config.yaml
dataset: "rendered rooms with furniture"
mlp_ratio: 4
fused_qkv: false
positions: "learned"
projector_hidden: 1024
steps: 15500
warmup_steps: 310
Rows from block 4 of a small self-supervised image encoder, named by matrix and row number. Rows with one number belong to one neuron. Each number is 128 + 32 x the weight over its row's rms, rounded and kept within 0 to 255. All counts start at 0. Numbers have three digits each.
After each neuron's rows are labels from the 100 images, of 14848, where the neuron reaches its highest value: "responds to" is what is common among them. Only what is clearly more common there than usual is listed. The data: rendered rooms with furniture. In brackets: how many of the 100.
# fc1: MLP up (model.blocks.4.mlp.fc1.weight, 1024x256), inputs 0-255
# fc2: MLP down (model.blocks.4.mlp.fc2.weight, 256x1024, transposed), outputs 0-255

fc1.462:129132165206139093134086153102244129061147150148077155108148050126195123111139107107077168051132125141149122164159162099147122115065169189185129119077163087117119075126145139167113149143163128141089123178067108109107136131100141082166171156128123129124080146141068122172128140115105175156179085181101075075130098139140170126096091165068116122123141142146144130138087176109104127165119119131136090157124137134109157093120160101164131060153118175107163160208118091112135143147099099129114090135127101108093167140117094144144107086095131121110165136076138160096154141104102115150056079144106114102111120166190147129174127154126152118160135142178113136143096129092138063178078125206123116156086130097079127130093145128191160163128118133137152117073095157161132170090122108
fc2.462:158176088156121080114151130118124085141103142146132125167159175116133162085064136092134104144128109143137161086152157097195142199051132119139097113158095203164095086144137123132158126070133093126144104127129118122117108103143137096099087096123083072070152170091100127127150114144084177140074130080087079139145119160131208160127116175143117122154182119137202163132106103157116168140135099194075131113120117119174130126124148150104161160182109139138146087157151155086098135088179074128151104173162115153122170102173137106082103153094138143139133168157132139078149119152130141102129088147070118096116091142071186216136100068118153069153130123082157166203122115082126138104125115110162147115089098145155065235130129142149088103069108153076092139134107154144113116114115100
responds to: black walls (100)

fc1.519:145107116131129094082154105177101138126134175092071114103083101151117151112111110137139152123116096117100100121149110155153083143155146077146131120133155113136116118107128201131205138106072098128185169160131127127133180165130147111189165105138119147052146161132146065094097080145084126129127060126105145115099144241146088150095115093099142113157123141147125067095123143132126070089151147159140130123124155175136090108104113151096147148087163181111121170111074092126100144173102144077094126129157156086100066133068156168111069097130192097132143178086183154131101110030165111138145154093171072103165138112178121163168158186156101135161062125154180098114111169087174078144182124120120102162140122082153114064103138112104164120135131133106163159122151127144096154101152194
fc2.519:131165164158114172172110137072154073121107097158164131177197137105162080125139125127116102109102168137191138139141147058108198095095174170123111123126079102113136181144093075121080141145171140149060119122112131123103087110139123132104102167148143134207108108133117189181172166118132136112153176133138102107139122080106195113139088149179148132131155119146121171156164153088121194158109065110108105156160093084147141129150116138181109090162098087138111086158161152146138136089133080178185097146122094145167155135153120128149196153073092145129124073146089113062187122196108127099081091164078187133088104155090129122083115103122135113086200137151049157143113083151098140133076133110120121065130131156067125155125106145138113173103098113134105100117065146122133105135130077
responds to: count: zero (78); yellow walls (25)

fc1.112:155177164121110106137164103126131105083103147171095100115151105133139098146147210111223150130083121138189170126148108122161175169131135115117135109108158089161098072179109149069184163125123159149159107094135142199066148120139131113111117124098108149130065136116104141137135120158098184062092121081115108084108110104141109131099084144111101136126147119194142093135112132102106145094061028097136115140161038067080174111141158100118210119101128118139128110144129148111148134096119100193142057157145156098141184104117122166137130136112100133103147165059103095102153147098111161106090122096112128128129200140099155102192128122091155091104153140175164158131052151156177127113077122131170097101058166102108082130129165185175127164108106107146153122101142156140134090158120128
fc2.112:161168139074090147158166147174106194072080179128170147091143109115157116124107191144117128148054138107156157143143156176171154141128070110117050071116135113132118139123102109140116084132148130120112166104153135144120157093161142133157139103152117096120078138131031094160173177116086141110098165115123155119124098108102184169120186175151128157094147144166091199165077119069119156151139096109125129090156081102124110095105112102127133085104136178154152091103141143119160132105092132221161078104149208180113108125104104109117103192098137170128136155079146157060138125124090139106150120137145147115129171138139134168148112086159146121160152096092168104170111176159137135107133114068189139129078167129086100191146102129163076143036149158089114093136111114101086076111133135
responds to: red walls (43)

fc1.564:117135078092107136086158164087110125130146125144151119126171122123110109102131124161107163111121133174095128081164159087141141155171142134140161135116108109155136139146118145097185139100166128138154125070142148120125129136187125093162062128102087053134148111203114145152145093136108131155106179173124103063145136118109144090087120121094080184150101108098058132143092084175125107096083064152097145147158102120085080107112136152147149154123210118168121108129133147150128128146149130125115170132192157128117140091136142146090139146143134099094189160064110082102189053044159150164100093146128150034125126129124063125114104190144087171105188135126062131098131105153164126104123125152103146155118052064142124131156190086051152099122152149064128180091131154143112085165185106
fc2.564:139089192141172145153131095156099170159112114077118074162069143143152093160146159095128069143086142088134136128080103178109097115082133122147080134166105115109130134106124108128073108149154140111120198146141134193111167128070159167077135149176185163108121160122130120071159139109145150062130124044153141183102152117105072159165120125192095108114152157162138154084163186071139124152172153114169120132094153174124150150141089083100086110111092104095086137110117141131145115133106119086148150122077105120132129198130104132172138094121115123148101101168099158130061171209106080103183146117118148176154161120163138111173186097126131089153093123152194106165154147126094137115127105092133111107145163170071155150098064117151090148126115079190134089188094099132152186086082112
responds to: window (91); pink walls (58)

fc1.496:160174121134097188155109153184152115110154162136055113110074093135212132119124133194091146082102136160166110158141167131133164134128153132124116070087228101108121096096064037085164150173127137144120216091131156131135114117126070121172159144142174095116107107119106160126128143190105097109138142118131126142096135142108185145143091138166105110115090139149097097143127127094130135137119099151124110075101138093103153168134149128127117134205095106127083082159165064131092143143148071170137150113165140094116118142134174215153126153076092107163148118054087093068142163101110124090128122089153151145126129111112043186171124166094104162108098103184143121115083155125154081167158150158106058123126121146141139115132097121089151179080179132143084139107154142150095112088148109
fc2.496:115054121130136069083156089067117127146108124123169158161168152129038137134126178055150124188120124121114142109113066093145123133084114081184127156148051160165122163171194206132093116093123129104107068131122073088071149153123177113090098122118089153138163166106164122128126117089150184141126101121123107110117119112159096106102148157070125118129181116133173115103161102136103137131123153088130148169145090163143128097109088110197120125034147122116149171107045146128148128133102199101116084179101123149152173146101105056123126145163161169091116144162152138195132100168145104175113156184113117080117153151173178097090129089143167097148114164108101091146176109108087183109100096132144176141137153155106140156114152163158108088173079159107160097131116132136131139160111107
responds to: yellow walls (30)

fc1.297:101176157187140139141086084169167123059156198105118126131180081127161070080163126155126186084128164121114128167146109109154121112096177114147101110126148057131123120074121109174095105200088139075138122158040146126133136146120152102149165147083106106197116114112118090129077126110133204166142099114156108101122140145158131121075084187111142156105142165143116138150075163144169143119135136123152118091180158157104099122119137145108135092136131180111149147156135097162137095136082125126106058089130164120088089110072094180091090133169079137165156144136122207117132156125123164123050124166125088160133198141141105148139128102152130153082099100159107127107121204105130083191157093117153128107074123054108131071104118123101135156150112125151207178093106118155140152171128081
fc2.297:120129117116109186163104092144151136103081107120056134141080138187129107153127171153108088134152178122141117140059118195127182173145111118097120110144143128126105133095125093041129153135187158136164131133220120108165074150091183174098121104161156135120086053162127142129116118127138149101060068124156169175060165114117117079200099208166164132102137100099134110108160146131125133092105176093127064140135144153157182255100095155162112099111127078113110126128131122142151147115107092111139146118080138132198126120091139102191100142131154118168098095123097156102123161164091135105167047054130121127156137111135132131139124118111154157103119097150122144096141126119138142133132165118076061108169110197095156154117103117123167130105131168096121119153100139138167128100097089
responds to: black walls (100)

fc1.671:097187141159128087134110117124139123086119225116157146123166105114173088102150116121129178093073136129115158188141119117129086126097151163158092080143105054121130127142131107207112101152121128068095123140015162147132166118101128110128145130108075087156117128143093105122107149087096158142146145058134111113160153123173129102070101131128180170133162165137125127167024133133156129122136125150139155144116131150143073065131161117130154090166146149132162142149139116122158132152124132145128101089138137167066129111062058135112140135134101157153104145118101228088152128125131136130102141177132079131134179159125111115163138087140145145144109141125128114145111191131120089192125094077194159074064101023105123075154117177157134164136109131158176123120116108171096167205130106
fc2.671:123107114089120135135093095136116114115064103114036133152084124177115100147114175119110076140155147147125092126088146168144148180134097118096108138140139119165076127115130128017161177104139141115178114125247109108126076127112178152081114099151148152109149106173116123135138087120150134112064070161155183134066157156112109100206121176111145135122125090105146070110147119143117106111103152121112053174137118156113209255102109150158124114103150102117119127130091131131129154098135111119152145162102156122204115124089172102196074127129158109123120162127118120135141129111114128118172101049129112090138135117155147117142104143122145146139102126156104113107144110094180127118134157124107029135182097215123155100119138133138155102140128175108145096122110138177169151108116131
responds to: black walls (90); umbrella (35)

fc1.228:135101152136142105111036080115162137125124102139119143135158126112128136116168089124132093130135119106134106107160148108118167134071141051172172155091142139194109125128162105111092172157134152162143120087131124083125099140064156101197120159117154112153161184161144131104165092185157105112169033163111114130141152117168116116124098155091098117097105161118145120122156208184138119138135085088088118168136132136065138166101069176181141101102147123098104131124091090146065143113087115150126118168120103042190177106130129130144186101116128071123113121135137078187115170102119175160062126093083145062082109087182091129114119129110138116086140153212076122085099117152173077147139131169095112159111150166113123082148132178099125157197102113128162100093111157135146174113113078
fc2.228:157062102139158239116166102084125093179135082107131099159146144124107127187110109141073095162129123132185090146164125115078136119100164131118135110153087125099047161095107065055145157036112100084091153165165109134103124103138120074169133112139126112133093143161143175181113110135109136140132113131133090122114130128181078138127109140177095172199111104094134123135152122130129152156084109162130090093157146145159200152105135143140129137081094135120106088125104075100101158081123081126158197134097144146122154128093149180117034133122139148133138079130148140080171131133121102138108130122139200095124117138118158096114090163167119185178146101129198084143134130145125132147140149151148086087153053178085169232141133140112096127130140129128135175181103163134175162118148156
responds to: black walls (98)

fc1.201:137206119148101173120168090170127118121112129151103134128135125065136116163148161125129106045085075128119101089161122090111146196089127173145088133169114149090094101178104120130183147082077132110159128131098150115076119163080109103154106109167100175082133169104168124155150159085142181110124082113114134132119127152106141117106067148088116087091173109137137080076122160147158144142167116096109079154130124180176109059160132135107138096163120161060090141194101128182147120096151066144114078184179103018106108139124140102098101153061163060155113113093161143117117153132070106099112102151125166106168099093133181196148129120183126117129140173126130170185119166101154086139114102128133161058144137144084092144112121148127118167100087159128169119147140148185153133121120168
fc2.201:102073104093115088135062197083173114121143118128170143114133093189109171064127098124103151170147155135168152178114135187126093107161140072114175104073183095166166157068148109121082137172156115135097134106158099131176122109192155122102164153080138051156140108155127123119091074133134073160121182171108122120140101085172129129115227141147114170148097132132104155146131073124117134137098126179127167100114164087068141146093121126166135147104117093169176129060157142103053150181120163120118187123100150191120135126110154136154157113205147177150113136120115101162129133120169146138151149126120115139136139137108081114106155108089146154125103062131143114068131115165115152112118179126074117182102109089174177097141112092140131087168175102097070128084129104071103106127158080
responds to: purple walls (48); blue walls (42)

fc1.12:107152116127112110083142116138209124094095166186101157139106090102144209064213116112090127058114110134112129112143169050133108139123127103141166137145119166144132115110119110120172187085169086077189152050131106150114141154097124099177137139120096134162167153127125103116110143157155156131095146096134130132147130174105179141140112189124069152093139081110149140100096095150122118095136109081076121197127121158087112107085173164122148173138203154139109092169136157141123160109182065120071136191195166048123082131166115102096112141156134102177153133109122114128120132093082168123055145167106111104119089075139105113146158091135093088072152135140082196125105130106144118120122129152139151163154107141152161110135127105128071133086134189119132145100141175130143151127224106
fc2.12:139089080113145155142129164143120096161143087049119096124123153173149087160058122139125124195147110174120101155147102210129105154111131148093064113138167066088146131135149141118074115154180127115086150181169120105162123115189095124093153120156160104110120122135055152125151102092093075139087149145121138154100110065152097120114149105109171108173099161115081124111148132121126128194111146198121129061090177119136166176162102142111141094116064106139138153075133132102111112172109153137194167107072115212139163161031144145160131165124151158089118082146096152126122166161120115142171128096140157134143114153182149139132104136154164209175069107125192053130189137127123136108130130039063106105108107121120117129117085135168151127138128099114124110164101102161122105128107114
responds to: pink walls (45); purple walls (29)

fc1.85:115178138125132151121148058157107138122146149153100113133104136094120122169163172116122099008105104107108134101131165101148151178073126174138118138168096173120078106120112129157188133120069119089150144124110131152050160137013109132161112103129103206083131144098158113155166171100147208111134090090136133127129152175122152115145059173103095097111183151158194111117106144152144149121141163059114068156151122193160112105165140128102124123139135171100074094165115084140174111105140107139090066118170083022121080156137092120131100150093104103166133152119153175137099162141080118103127082142107127120133145092138161156142110111147131093127145163131094196153110178098126141132118109152154148076160139170100107122146157155126096162118081150151179127143120136184124191156115142
fc2.85:158158128141160190143172099147061138169141137144107103147117164082102075189114184161185106150144122125087098068147146100164147179133103158160091189173055161098109076178132166135158101128128188118161122160090171129103156127075112140127060108138130187101141145104110145129147175132122167115109071099154161141135155154129121078137093110108115124100165139122150099099076167129150152162159118114128095140137109129157120130164124112078130095140138170096062102167083087124168084069083099123130085093160127058149099137146106132137113146079108062104200145124145147127101112124070138084115100146125181098175146112126142170170094163134132086163149160114109092184129141100162088121110093099131153049105117179123082151079179144085113125083129124135224101167137093172159124145093151
responds to: purple walls (93)

fc1.744:141132141164151080185115103117101104096114114139094183087140106161116131124128200123161137155106154122174102144139121122165215092157164101135168172107145074117140096211139186149120115122164098204141057123071140075127138162143181127116096163128174122139127113086159181165124136204153172100153082092139151081086149171136081084123114150127139124124136109140160123181139135087124126100087150136132067137150100071123137158087154124194077102150141079110188166138090113138155098098086127171161069155124134125117203109141174137150124077140091120060132130138110103121162119088111107145125167149150039101124150221086184116143128115087112125087113173155101112154109092156106110165152136145142107123125153130098145102068145125130152102103153172141101104095161124076178105070145128
fc2.744:135103130154114148087115159144192124138173142108126050150114130095135117167117093153114165085203091136107155112156127125088062181101116158137057071124147147136112112104144071147161166133108159055085164109130135102113116093104092103153193124164077153086117145164088125085146095098087069155108124180100085146166075085121199177097122110079058142117123157139102143066082125186112126178142101157108149122094122172118150094148150118141175144113097194120098126185149126078088124158144119108147174084149115132098119151087105142123116156118176138139142108079145106121115181142101136122088118139108237113147128064162132139152121142165170149147100102133151129093139166089119132131107139104105170129107076114162168155202164158160150162162120083120145167146130137186061164178105137
responds to: red walls (31); brown walls (28)

fc1.575:129111173141116050116104077146092123062119127106160174135194101136093144109118183133182130140131113160138154118142069081148142154101154088165112126129165139173150130183138192194119109146061153110100063109060138101141086155121143123088174148151117147195128113098115078135095093139210146151172090141104120088103103116118080122108149159044151125112143165166136145112152118144071154121111113114125145106146124129050176077096160129127111114135133113102148172113089105139115122145121198129070047145168126108096221102111130121122142118139103128114130157156152100129135143121150162166110197195121077097115199144139125123158110168148163081105072218118095127143104164138109165105123090185144164119129168099121153115089116177125159177166128155114121088100126117173145098090127133
fc2.575:152167114190154205148167186116186117138149126141153076108062134111179140197142096165119152082139147069125119134139154151108087133142152164112113120142132102095119127065126113121110147144200094111090174144124129129089157106124153121153083128128141150100137109125114125097180155109057102128069175092133131165136126131137160113111111065168115145106135135085116179121104077161160132155183156147155144133143085157164082122130127142105149114128102131107112091135173174126131123106146092093163208104095136158123042140102097121096101125133157146143145123110120142115092152113082117084191069114140159148170148126080108171099165134132127215141152020119142156123201168110098091107132143111116135131099073112125161181180100046120083102064134081153134186137080106096099170178109150
responds to: yellow walls (25)

fc1.505:155096145125164102115127149118121094119118103156074060087116101181147136088173128152131133159117138143139108130158091135168108132163128150141140222124158081109117046171120158109080140108136097149136181122125069139083201138136179118170127163145126101072103226172158085126139071113112148109141097095120126029128149103188093065107099153155151125131172137145172144105117179109088144082130103144138132164137153137152143147083141150134162147096136147119108135111085083074101156145086119091099090160153101078129070096052105131124101111137083124102139129106152136146140135067144166151125087124171085099139133120149156169156158114091152095144103141159154175133126157099180084099088140090097092121102170101135112157039195103140182087170133147098179151129089130090183147127141183
fc2.505:112185148147096061199147196152109125115117059107156101139134155116113121109137112107159143134151191121119143151096130142065101113107106141146061139144115137207110127130194115100083105172111173118135103133140146143072117062149134193179143161138139112141127147120133092114121191119112103135119163104104119107135093076130211142145182145118086117098129147165121145141115123071093167165105060143113127127112138149092162114174074114169117136129133074113092115172171150134084123121095105124162145193096160131175141143088060069143113103195190180139110151162144100164126127185151088112135124139052117078144109097111160123099125050130150067114184101108127179148163141104117088083115130090151128132088153136109146166157120173141133112097162093117166104147088037165108088149086120
responds to: count: zero (87); black walls (73)

fc1.255:128153121140106121057148110163172089083088160193104154150157106101147216103191130130093116069100098138105105085157148044134126146149153131128150125167125169146132120139117127133207152057126092099180127055112153131100119181140109101163133133150091120144149144106113120128141146124147158143094164099126119129140097186081187129118088171148103123117162087116139125100135110170147097063124081075056107198121085154086115095087150178120128193147151144140094105188125156151131146132183074103100104171193127099111101126190144129057070182111113093170121146098138100094137136117126144132061095183114141086085095113138154125150126113164100104069171111145083199128100110123154133130103136150132152164153110110151161133139145103137088122079126168114137141130171208114120158143178089
fc2.255:149146112151161148160105171108077162151178096080163102105086133134110074155088139140161129174137139137182151185137082214145143134122131133127096136090165067092142151134137124126046086182165165153081122216134110129132150109164135130083137160131154123091133125146110155126130097129105108115154080140129128131120159070204070124097149102102164108109075150145085102134141152087118120196135161160182154069109172120149118153185094107128123079112105109073151180078109106134101098157076173155189136115077104149114147120040125125164167098158116146058137073138128148183123146131119128143166134092155127146158140163146147179110124134117147175187084119143200076148171151121120117142134112068117114110081144115080108101114066142125161116174111093132112104154118064158135070091097148
responds to: purple walls (48); pink walls (31)

fc1.328:112117147128184152105135187169130087157061193075068142158105136143138188124145122098130088109111154165175083145136056156138117143168145148109129110151119105165138113171111144185207157058155139136138163121128105200151103166131096121093082135170083135137120141190107113085148074099047133046078182136094114138118164076156145102117128083145186131142152117158135115077173118123084147095136104156067134160069088082124147131138126128137159169110108100127148143116134162142095101136139105069089196136141126124086079111113162126147150163069168119123091145070122081121175086095139128099108139105167137112160097076143088143118126097187075114152122117167122176148110097174141081138176077090111130143148096146073123100122179119139118079112130135139126136153157109177182125142073156
fc2.328:130145108146051156119055113128135118117216087164145130131149102150126111122114142111085143111130103065113152144127146147142192151121225147103165092154111167132153170084103087133086100131106112128110144145115176072130141119095109107194181066071152145105093071104127134131063143155132134190175069110121156115148085183148112155111054162151070119081100152101153124179144149144139137128103190160166097088160148176127147155085143143107105077139103158099129104120108068129127165144095137166161107123108175131111125124148088202146108124150124144186141100125158107090111127143101165140088125129051120126133158156107219143147158184138166094129134133112136118072104150103130158158099146195130144040164141125155112134110119110095154214134105088140074127136103166124142102108171112
responds to: pink walls (30)

fc1.8:139115150158119097137088121144113137099155156137108091132108074125145147081173207191162127101131165138122119130131121122090159138138149100221132209105126129134105097143126156127140142184129186131115119141103114138118155118113145123144164190096161160145165112131120116130053081202149111149139072140156119061154199188115099053134038164087107083113108170139160120147101167123121119107142101094138139147102126131077161138166120079168103172100170128093099127184110086147107121115082154096102098119137162074135106171109114135153059105152095091129189135137146102164109127104146176131070121146116123108081128112147093111203140132079158095082170130163084147118078134107144090179127101223087103113132129138129149053097147150104165139140133115125172126125114069129190168091146176
fc2.8:090164056157071152123108112162112147098128170128159164106134182122122181148149121089119142175061094072123102131061130167105083104163117080107151111174119158052201165073077142167094123189069107112117151120146147092165163168161125168103123105050125140109123100053108158151144162086128136164120174134107178182114125120148115176154181132184105168141143148110110119136155118096173131118192147147132133087183117098153128084160035127081091108094111124136130169117167118139119113139112160116114111071107144163128131087159113114099127136141122118149130127137141191136147093162185066102160132190156151179153135139144115152106126126148143203115134043080114102125153184144079136137173110061111137130113100119109120159119081077130106101127134125130138137114149107056100112160172105
responds to: black walls (100); count: zero (54)

fc1.168:160134096169159154116135096170118086077071155155097164129145113169181157143133152169173158140124133150139062110160091114120162148169170119107152176154188077071132078156085161137130127096151113162156151133091129090131147169158130097121084214157105113167105134103089152153171111130132085165119141059083087123077122170111117144088080102157176098164100151138119148140181138136119137036121129141088142134157083116104132146142115183155119153180112080127120148141112148102106115160143123133135080183108061132112128102092178151054150172110119105110139141131166168105166150037123053171126106127172080086116123160095148127123073144148086170126120092165089168170121111138180114126127096104094076109139115075145137150080101107111124053100122173077146136119180190095167129129140125
fc2.168:162200095167125110160130100137166173189143115114119146153110121069101108155125168093126124125134159062082144120127120136149130097115115138123129123158115149147107137113145106141148119169121132161135084123090170150140157140044129104145119083088128166101154131088143116125168122117106181111086122132087204181171155091182149087118069135108119122068119201084169068183089139122200085159164165118156111122119130110084108146210143124147134101117108178065102086131132051175174097133097095151153149159132145078121110155119113150166120118157132099145065061083135112175107126140160205125108125122073153187122134134144117138159125140060120116089158077158146143129125089102126088110109108103126133171099169149144106082165110162105175130244155100137138098130067094153122158145096087
responds to: orange walls (75); count: zero (58)

fc1.551:186125120157168065089131133103113108108152107139108078132122064153161135035160113116117181112143099103098110121184133116092087116144175126192181150143092113128131147143115137156151149106117116164177171114051134140109159195076119088217149143140128088113139134160199129108079111149119108145185082099104092131159125186181094094106075083129113179151117147100090147138164184139146119059107120122146093132129141167163136089115123126112138108115148125120098117162090090154050150134183086084107134165142141074077110150157115155104129126144161066195081110071099163152167120047118111176109144143117135055110141129103097086177146171081094096087125130167155113098081154090161070140132149188083103161155115128154135179117132134090145154139124124107120138149127158145104151149143135
fc2.551:150172119160083093150169146101089132130121115166161211121134095115094115176134199132165149098097165100126129155173147117109135122129151123118138126160190128177067139148113151108134134117104115134104107124093122169037140151150073087090111145142115135099172098069181129166146178122133159120116137062103112087103182148161154110076097085110068084162125162178135069115107123134089167103115172129149134104115134112128110110184098100169145114195132085136124130186073125192131120108143140112108134193155131092091081123098120120157143126175170153154143116078143107148162116089126062178175155129088140105141158166088227134105093184112117126120096094155140177163129126144170143133095074057117163042143142106120148092101092106137128107143169106135143113156195134174099068149159127
responds to: black walls (98); count: zero (97); window (94)

fc1.475:112078088149101147072136117166211117101101176161143092151133116133128175141175138154155143078120077118086139090160152108086102214158169145149143101166119166148116089112145120146216170090164137086136153051110145153109121148124088092148158081121081108138115130150128113073135114131104109124101153082099109130168092120113152141111111119123067169159108120144132083065111116199105112070132106089093142159104071172118152105107121125112125164118116160104080133188143129122136149096131112098082161113144122142109097139162136114053101177110143094146183138100140092138124170131114090092095077175089210085148116070170124136177130174162139158134176103131115188102113132139138131139098144140077192147112086114177156172180171159134077130101128085144157116140182184122088191178152150
fc2.475:149179186148149073173136094146071169107132085111124167116141103126114093123117170117135124182105165086154131136146067118186179078097145110150132167130123108150143133193133124137063099170090166167131096136102132173143149161101155101084089116125136162153144203070167139159117146140200196088162078102145132099135173117167058129113119136045169086076121139135154090139154194060140146171119121123149124134138160104074118099145123095137125089116137086066124147101094133145136102135116155153119059161144112073136177131114149138157164083153087101106067104143103137153120114105139162158150167141124116096128134173144121133127124088102171058112128157151138127152095109110151135133122076137163126135080221141073092124067109148105166137202135157150139079130161072127151071077098121
responds to: pink walls (61); white walls (38)

fc1.105:108126138137139114070134091167188102081076153150108152153131106147141214098211121095088114050078113141111119100140176045146111140095162104141155105168125171148153125102122137160189157088115067068132129033112114151129134174096125103181140133146107101152175149077097052091127148144158175088097186050131146153131091168101160145135119190159099124100163140109173139112124104152127087063142115090064142184122116155097123116100145163108124158149131116133113089139126165143135146124186084118103133166160136116126108135181129118084109156151144113191098148134111098124127151104131165137097151167105109092093102103165124105148177088144090099063157133131112229142113128125137138097085155134098147165147135184144144108129101127156054138091132169133125135120148161098156167124198115
fc2.105:173124056139143168141124154114085123150153116100119089106106141143135064176087166176188141205165125143155104166141094208120131166158135143106087137105132070071127113117124115098074120170202172143109128220147128104137145122177103127074123123099130128085085114164080193136144108104054092164128085137116129129103150075184103097112119132134149145164103125112081109126122149121119137179091142180152140060129138112139157186152123124133128084119089113116123154124114100112095125155057147136213149080092141166135146102055129142165126144132105121070164096122114170119156168143102121112163082093147159146161150177136148164145097150116167205196079087137187037147167167117130135125143116072089101090099120124121135153126117119129162127141133099086149117167120118164124073138098105
responds to: red walls (79)

fc1.428:129160149144137084091141076159136076062092164195090177130165106124153202075200112127109110088080144120114109087168126046163151103126154116117158157166163158107135110147090142169146142091101086129169126084105107141108125177112151095164113179136096104176132162108125094129127148113177146128130152086114110107103097158094162121111086148143160113121172114132171127149164125133121132069120109117075148177140117156092085075093139204115142161174166109124113112162118163151114178135177091103100064211158116090129125119152125121043126150127127107165060152132162131095143158069147168170097121154133064105078142132079121113131142073130102105062132144148128208179110133123170141109117124144145107185163165117121139157102093089126107090103104177099107155117139182072140134096163070
fc2.428:095129198137175112144095169131136163099086135120170176142170133135143148132150129106096128088081143112125104162119138148121149120126129096147108110119116149184155137128122148158141088138068105132100091119087139103123112141100155100191139085146144101170127116066201055096152146159146161068166165079164150177128105112159091042101161117156132094073112156151171163134147112091195101141158102129142130138139134093093107148143096140095129110181125127090093111108108132123161124135080141136079194132124143123160100126143146120124089106100094144142084163143086136199076075150163143130177199150088122141135154123133095097137198111135155097109144152079120082092122109255144066108142113124141177160077190172034164109127139110129150119142171116136126099112059067135184167127134112
responds to: red walls (100)

fc1.263:099153107137094137125133095170170098150039165146148135177116131124093178153118144070132090110039060101139113104133147110113083147135155057139159085192110195140119131094121170107208185109117118076110165078145155159149103163115112110122081089136077134108129125073111090106139136106126163085069174085104157187116076133106147131167174098167126161140178110176158092056134088158129107126193123194122145135130124109130143119138052150089106149153103114100105158129138172139108122092151095125079148121122171106153114138155161117070134141083206098155161163136077137116120091154167062034166143183137149137174077125099111142101161140168105154146132118111156140180129133154127130105154152063124156134135111194150112122132117111163057120109138109142135114139139099104112137124157122
fc2.263:155108183143175128133126161099145168126180133177130113113103068113121126065153122152166162102229195109132154146097135091164127107107113163185167186088133099157156113144159097125088122123184178155149126130110108135149134127092159146121140192100175134169155148168153150123109098185137100143164087123147096069154169140154130116153071146065128129072075171099141167146107143145087140094104163048152138145125121142108142114082195100182137119125174135135115099119117104138104103120143126152121144164134125066137092108117120119154131053189107125112129104103124092179112161080117153194043134084101124072098156090119103119131122102046113062098122131191084193100096085101136095162100116191129102157121115101131188112114138178052139116153120131148141109095151148138146136118132166
responds to: yellow walls (79); count: zero (43)

fc1.726:152112110144131123106130175113142106131081111150148137109114076177132126130151120113123176137051097080119066182160137115084112105155158193157143189120113101063085116140095163100125167081124077098046148145078072137108158173123116093132124138151094122108124188121166129141106124081137161095153184139093150091096163190107135081085121083122129088183148139080184053111130129128168132107119130144144180177110150104139102125181103140123172107098179135101144167137075142123104184128146142085056133181127147133116076147141174107126138132159216119160138087118116157131172053092128089163131172164113139089133086112168164059121145179174173127151129135138113121153125143150158123129090147155100150150127121088133103078076147088182185087141103126065140071142149142126120133121158187
fc2.726:099151096121169164095156171082124199125169109104110070085123146112145121147148076151099171122143131136101145160139158179078132106137094111138086092120106132218115163114131100144152100100109154131117199128123117113146149085123092115161145140125119171120110120192106128144096135137082104131066085135171130110159105146170101240154185131112095129111162110151100072139114143121147151106082083109129085136086176169162121099089136080143152152091152137195117090158157106075129155089129096133159129109153147138072100183113051197133091142092173176145122131089127179103097144131108105156100063082123163105142173077126105110174083156135160134153077124102131177080100167068159116185131156090147094158067073141125149130160120153101083151078128140148187123175133136179158142160140147
responds to: window (100); count: zero (81)

fc1.535:132074154152168081141098169088161119131165148123124104127114114120130117078172139160102137095167156119094135133161126107145154138055149165200167140093145108147128152149128144161125151166141079153129104148095090090110127118057140108186173173118153129155176097153135123089114057167145130082163101152129129058170142126179118062103087165070089088094104188109116118141121165153110125121135099077129105135112099163087112105122135094173157105115168162081120140169103093201103110095143147115110146141157085059130120140073104102148152110151120120113130094123158070203147110092070179155046134132102110078099104089177105132157125190106144120085121160161076139086103145130146067140080108222082140127150119134118162092118136175108174130187160141123102144112062106150155182150149155
fc2.535:093132051097076174115157103162097133132100144129135128160117160133112144101102113089102132192075092138109123099139117173135100121176113103082148107191105161079154154085079141112178117122094077103164169097146142148137133134205129096112102104118103079142114105082089139145114175094128164143106178115136153209089088151070114162130181116209157157177154078134117079120154078107186147100136140166135147090143138141152079113156090147094114162098134099149110153111154148081177146113138158145131104133118125160135131126195161140045112166141125126128136133158112191104113042143157066120149084166172110167168113170151120133099133136188097162130156130104176073194144139112128182088143158106151140141111138124129118172110110079110095105079148141107113157163180165043105106156167080
responds to: black walls (100); count: zero (49)